python train.py --model="CTC image transcriber" --dataset="short English words printed on busy colour backdrops" --train_examples=45211 --image_size=64 --crop_scale_min=1 --horizontal_flip=false --color_jitter=0.1 --tokenizer="char" --vocab_size=30 --arch="convnext_v2" --isotropic=false --norm="layernorm_no_bias" --activation="swiglu" --mlp_ratio=2 --inner_norm=false --drop_path=0.05 --patch_size=[4, 4] --conv_stem=false --depths=[16] --widths=[80] --kernel_size=7 --init="trunc_normal_002" --residual_init="none" --optimizer="normuon" --muon_scale="match_rms_adamw" --lr=0.0063 --momentum=0.95 --nesterov=true --orthogonalizer="polar_express" --adamw_lr_other_params=0.0012 --steps=8200 --batch_size=128 --epochs=23.2 --lr_schedule="cosine" --final_lr_fraction=0.05 --warmup_steps=1640 --weight_decay=0.05 --adamw_weight_decay_other_params=0.05
Rows from block 8, named by matrix and row number. Rows with one number belong to one neuron. Each number is 128 + 24 x the weight over its row's rms, rounded and kept within 0 to 255. All counts start at 0. Numbers have three digits each. After the name is the row's rms in percent of the matrix's.
# gate: MLP gate (model.blocks.8.mlp.gate.weight, 160x80), inputs 0-26
# fc1: MLP up (model.blocks.8.mlp.fc1.weight, 160x80), inputs 0-26
# fc2: MLP down (model.blocks.8.mlp.fc2.weight, 80x160, transposed), outputs 0-26
gate.39 101:126116126134086140126152169112120095143129103106104119141106093115115109113143142
fc1.39 092:138119109141166102135108120133151148111132127150172113144142146133129121166123117
fc2.39 090:143086117133119144121136130115131131144095138123132085075093125150132120154136101
gate.40 096:118138094126136117121112102151119148121093149154141168095136141159116182142166134
fc1.40 098:146164103128138134128079098125128138135097143160148125087158137155110171145126135
fc2.40 101:136094110063137128081116154081108144174128127133132149152128130131128131123150090
gate.41 106:169145156124140110097116138119083112100114169128133188108127138143113123140153159
fc1.41 106:117119101152147178173141182140093135096159107132137158107129117109136096127087134
fc2.41 083:134122117112112112078130116132112083145160132169080106130128162128135174156117129
gate.42 085:086116129152101093098122109160133139141161110122157141142117140143166154132099135
fc1.42 087:184151114115134161141138079089114163113093136160155119084145111142125146135136115
fc2.42 091:113112122136131153143107144122105139133172093117144144093155136118099170121111089
gate.43 104:137139116104130153110110113128126095152113154111149114142153118137100077132109090
fc1.43 105:133157090098132083130116153122143105156112103184173123145169142122139135107119124
fc2.43 102:124134092132158126114084155109157126112113168104113179118108133115115145106087141
gate.44 095:109102147108141153117158130165135121166144100132169193116124152116108156124119166
fc1.44 100:125091131111144165099163136150095129127146150113156186134159120141119128133108136
fc2.44 093:177136120182129137140143139147132144125141140138068110099145141173096134104132117
gate.45 099:131125124086149124118128131130133113131073163089109075117154115089144125130147133
fc1.45 099:135111108096128107111140117133123120120086138111145095104136141092153148104153124
fc2.45 091:173122123166133118126059108101107102099083119078084124139145120131133129127122134
gate.46 097:128153066119094103080099122126139108121090122154091115150135159157162124148141144
fc1.46 094:135134086119100111107096129146134114114128114147104149126140138134129108147144132
fc2.46 100:126135124132170130143119108118164137122127086167128136115126126136164147119139145
gate.47 109:085168168124128112134117085119161141125121109142124101179169163097120124104107141
fc1.47 109:147116118111128132123126142142133098140096101119161154081127141146104126135129123
fc2.47 128:094096147149129117170133118154120145116154084074116113126115165147120093153136134
gate.48 103:100096115126165103162108125123137139143096097161175139144138154123110135077159144
fc1.48 096:131128191140130132126112133142113124095092116134127155144114148132097119111157142
fc2.48 103:143126142123140093147153155171145133144103157197126148127099145113118138146134118
gate.49 104:114127092120135112115124147128108144120173149133121141113151148152149119112155092
fc1.49 096:149100119129158145124149155169143156100080119123159148118112106126108135181121111
fc2.49 090:095107099109097127064097092127096159131170125137169139073152139104173136159122134
gate.50 104:144111096123157146135086103116127128097090145103140092191128098133138122110104094
fc1.50 105:145133162165112142077175114118162101162122131176106141070140161171094148157159162
fc2.50 097:140148112130102176163165124138129108148096184115117112100134136135150118111080144
gate.51 103:132131170126103090112167146090126160152123134127074135127128099160144121121115121
fc1.51 101:129172163100121085145154121142140102158140139172114132127120100187108107124114117
fc2.51 108:139139105148121110143101100134130165136150079139144137119110145111115180144137175
gate.52 099:130128134113156177089113076142151136155139111134128149141104150113126138143079132
fc1.52 107:134149167194137157120137141120107152134091108110087130144165092126129106136108160
fc2.52 098:112119129104133135104140146155111137110168114130169097109088155067122081160131147
gate.53 102:088039174120136093136177119174128144130144103106168172127153153138104135140122134
fc1.53 097:132103168118131149176192144156139135138098086135168165115143129132130112069125136
fc2.53 095:125126156172123127143132144093135122158088152144137130153129105131141138126103129
gate.54 099:112118137129115115115148174103132144121127154098112110136089055124154130118125131
fc1.54 099:112077140148102153119149161148135117123139141141122126159132083151143110121129125
fc2.54 090:094151184106126110091147130114162109109129110090124129112202129168152164090150160
gate.55 105:112174153150134071134137108113112144111064101110114162101103156147139135140140128
fc1.55 098:138136090164123128109149168107147135138107124106106117131152114053154145132137121
fc2.55 094:133149139138145151112141151127137110110107121111098131119135112137127111179127145
gate.56 103:103131098098124117135109117109133119161103113064125098157135144126146148123112187
fc1.56 108:120136150108151164127134151167135114118133091125157152124147117154156134109164148
fc2.56 100:150131085111096128158122122126092109145062142181161119177168152131142138135142162
gate.57 102:119139156097101147118189113121137118117114177115134126104135155143104108159103120
fc1.57 108:107156171090092123137193123144121148129113168125132116115125133122117103124121161
fc2.57 088:102214152101111147140101148149115145157131136147105124052143126109077131120127145
gate.58 103:162126153175160116116136130108119161145128076163138110195125098123161092088152167
fc1.58 107:092134137115131093079152141138135107114159130118121135140104142132127137092167155
fc2.58 098:099155155123108155184145123105170128142090117152170170097149155125129153105097148
gate.59 088:156129114113089159130156138089086082103152144123095129133138143096141129168137136
fc1.59 086:091141136126150105123139122156160184159108101136153155116124094132096124084104156
fc2.59 085:128127148136116138137066132136133082119166089159187143112149107170118139141116150
gate.60 095:152152152097156156111125139159134154172095143131096103092146112128132061140124147
fc1.60 094:147152132122167135131152158173128142158120125114098114132126139134129096171109106
fc2.60 119:145101099132119111137095151142117143132103093091108141122072140152148123123098123
gate.61 105:148117131136158153108144110125106091132099131093116163160087113152097147134110167
fc1.61 100:129146132138099119119120167094189129119131150171145120113123125081157096108136119
fc2.61 103:138116126124144135119139163123105149134127129177106114153159118145134180123137144
gate.62 087:127163148142112089119096148142116123111075098131133112105156109138122121117133127
fc1.62 084:090121142112114107121089115143128105150106111120067177121095167130142127128121143
fc2.62 080:095113138106126098092157140123095124102097119164134144132136139079178120120144098
gate.63 099:132164097116135076125127200137117117131167097139137132147105140110120159128151108
fc1.63 104:161166094132113102130116161166142140131174100114130120152160117148117109126139088
fc2.63 104:136130138138160109087118094106149118139144129129176125113140110111132141084126091
gate.64 097:163131113119138104115121142128129160085129117093135142116112140136159139120117149
fc1.64 099:137113175167182151106162089118145100139109108133094116154129133129109175092128150
fc2.64 076:117165146148152131113103104103132110111100136141124155132180147137141049155171156
gate.65 095:139110112175122111126128134106136115150141170146112142161136123143119100115110164
fc1.65 098:108140175085115124128116145158104152117088102125124119107110116121143154147119130
fc2.65 094:122104113121144105121081101153138139089133123143112158170151110130134127186147117
gate.66 104:079151144135102071165146113138127143076125152155139138108129096130137150145132114
fc1.66 096:120135088147119151109116086173105120163091126116143128152098117106116135138128134
fc2.66 093:153132122122182150125118141109147129138141095109117159174133074133123074135129111
gate.67 108:076117145146168107126142125112146164114143131080098141159145122120126180131098092
fc1.67 108:158110145130150150136114133120084066181182106126129128141159123123081109145129132
fc2.67 097:118134127100139149171117114157074156137127125120144135137127156108112165107132126
gate.68 098:117134123093110110091114125142141128122085169125159102143113130148090141129156134
fc1.68 097:120157107081164105083153138135148098111107148093149131130095155131106107139118128
fc2.68 100:094183142126143161140133154109115134120110144119116093091115113130104137143115113
gate.69 103:135141109100082133119128127166160105122157118088139104171128129093109139131110149
fc1.69 105:105133088144139127132141153124136085140155134156145176159151151111184122166131114
fc2.69 105:154105118121135062128200141081139140132111140088111137129120146125137165125122146
gate.70 093:115107101148187117104117138144141105161118140107134106140118112103118171136132124
fc1.70 093:135154180106097137182166110109124135088158125157122133132111168133131102108105136
fc2.70 114:120143089150146095110133118140124108140132145103168137145102175100107108128100157
gate.71 106:113110124123123121134107122094090167094105117130144115110097113121156109151135119
fc1.71 101:144170113099186134133122118152109083120130153141146130117129168115126129127147166
fc2.71 114:151085144154111129164164113136082156164132141129126112122116093090143129139154138
gate.72 090:158125085156145141110155145153107109164119096129115113124119116164105130109161091
fc1.72 095:115130092158127139106142159144095117135135095118115130120127114164107109122159122
fc2.72 096:089120132126170130107108096128116184115119121125124169051130087123139126102143149
gate.73 095:093139127149124152179122132155129151088102148123118134124162133107152153115137093
fc1.73 097:092094095086150139175145121146111159135137187125081103139143143131136169180106139
fc2.73 090:133145125166138093139111125137120163129094145117168071164142113130138099114171106
gate.74 107:146095137100177143140154151133101093097152116118071106153128154124079152136108107
fc1.74 101:096152106178147121114127131117150109131088100132140152131117139090136139111119160
fc2.74 113:133128119144094123123113137109172077135145125144123079086177157133112105133112162
gate.75 108:088140162129091133118067108093134172097128117121144118163152107152124104107145110
fc1.75 101:106131114122173151112131142108176098136103120104131127184153109128152117109128146
fc2.75 077:111122071124149101108095160139143101133110108090094122180150100164126137172141137
gate.76 099:158116124157137093142130110102170125102141100098145139133150135144130142133115056
fc1.76 101:129101143090149134118124130128112105152129133137125146127093111158128100074108190
fc2.76 104:143157189115088163143135131144142127132133110138131102149130138139120142099156172
gate.77 105:135177149134137109112160129131117123083150147149112123088139137112101153150121120
fc1.77 100:140124141115118145104120095094118085113119157124089168141125106097130118150084137
fc2.77 098:125166110143147148140146123115123172157125155091124072117127144131157120179117136
gate.78 103:122118161112129121123174115121135156123090190124097151149110104150133097185111144
fc1.78 112:101147128130134165144180135145088119141151133088098118113114153127141140105141137
fc2.78 105:142124105151115095134135143138129162097131120111106134127135176154080129136145143
gate.79 100:114125146121159082138140113101113120152128138150115103147158123117123142128101103
fc1.79 102:148135087133103181123122131164175114113126131112135140115100109154113105140152137
fc2.79 102:097104138133122120120090105116082106090108126132113077149138162132096149087122113
gate.80 105:138130104144173091095100128137117102144139116123143092112185131127124164178154126
fc1.80 108:148171114113079097123135151085136104154141133178165132086128123100133109123101127
fc2.80 077:167127166123170094108140118134157147145117072116119103120088177144101138134087126
gate.81 096:129115139163160150127140142128126127146147155134088098143145134106123129142116110
fc1.81 090:122135129122144137114136124085151095143197152119104125114135147068143129149137112
fc2.81 089:115189116160167177138147132191124110101134092114165123144128112137121099104135112
gate.82 098:107113112119132115113104095099144119138106156148127145124129142115100121117144102
fc1.82 101:133151138167137126128174114172103152111163104103153118156135120133167153115106159
fc2.82 083:096125139114104136101135124142174137108164123123100140120174191112098083156089155
gate.83 093:095087145138166116119133087140138089142107135135162195119134131102133148089126174
fc1.83 093:125107117149121132155127163141131137136130102117133083124109096160070149150128096
fc2.83 087:115179149120092171113125096100096047094179118100106132161150115106136120147128137
gate.84 103:142117121113145084090117081190121180078133111143142125110101136130105148116078143
fc1.84 105:101131158127096112183126125130127086115116130108113148142122140136141121126088111
fc2.84 091:148176104187140129164109077122137137130143128146131148099125121151136141114091133
gate.85 095:141131099120126068124124142134166123154123095155142136117146128159109113136100097
fc1.85 092:147121175158141149112143119118062125121157115137129123138134120132103084102138173
fc2.85 091:184122123109168166144110104091185133123120158149157123089119139124165135158140160
gate.86 104:103120117154118097145123150155121085090120105148137160155097122131110106107154148
fc1.86 102:108076156146099094155114129157138104111150147125132158138117094110116094134134145
fc2.86 111:115115144147134156139157129154134169157104162100117076192151147131095092160119134
gate.87 102:173116127121097108133120126108166175127093137144151115106122128104071099155136131
fc1.87 098:147109141112083099136108149163136135097105124131132123112124156126152108151143128
fc2.87 116:108105081126101129059114101104130125122132151135130139087113154141158112133125130
gate.88 096:088133135129129131143143103143136124109167103142114105133138094123132118158135136
fc1.88 102:168103137119154165094114115112133140197150158075114159118137141128140144106111125
fc2.88 107:154155135125153151093110109125117176116111085131122114151097143148101134154134142
gate.89 103:102084135107076098112097095083162155176160147170140118127112124145126117143128148
fc1.89 106:175141107154158153121161134107108093126130150077133125120135089127143141125114062
fc2.89 099:140145094124118139085131095152154139103129089155116104122070132132125127149104119
gate.90 103:123090099130137161139134094137118182139134116161136085115120142120146148120146097
fc1.90 106:125139158132122119136132102110108098107113109161141158082143133116121132123174102
fc2.90 105:145130129116130181131204127053148140087123127097114105120175155134095101145169116
gate.91 108:148124125145113147092142142112144084097148152142116124129124132118101105136158127
fc1.91 114:105146117173123164164136168123150145085108122133108067128144116122141116157140136
fc2.91 117:164140113117115145146124117171150173102147087091156156112136119101142113103122105
gate.92 094:151106124089155124129142131113118109079161146134124103185095160095115106151129153
fc1.92 104:100158114146105137121110138135136124180121120115140135054149111153152160117123119
fc2.92 105:148106119125106132080086156118180089179112143172152134155125102113103123101148129
gate.93 104:142146144132112107121113105153117149105135074137141131122119114160139191177121107
fc1.93 106:153097163163143149132131102139133121124101170106097120135091142133141109097102145
fc2.93 112:099142154129158154088090147137095155175142137099095143178142092130131098100135134
gate.94 096:095161133110091150165143113106129162090139124126115146131130116099176112110071101
fc1.94 096:115174148131124126149120072157136076076163109130081172113129151117126117103164134
fc2.94 078:130115142150100100142153140141146121126118133078092138109191124125154176129130127
gate.95 098:142139091114162121127150173138083136122160091115116155132117126167092124145137125
fc1.95 092:089102109133111132135151151123134144129132113130159117119077122133133117079154115
fc2.95 096:120105150083119153105126130153134151168169122155109119161146127122125126136137126
gate.96 100:121109130164091141119098133125141144148096129133126077115156114140150155118093113
fc1.96 107:150134091144106080153152109121083108136110143107117190092058149143134145131155106
fc2.96 118:090160167122166137116103100133153148113130115119124128111163124146118139141105111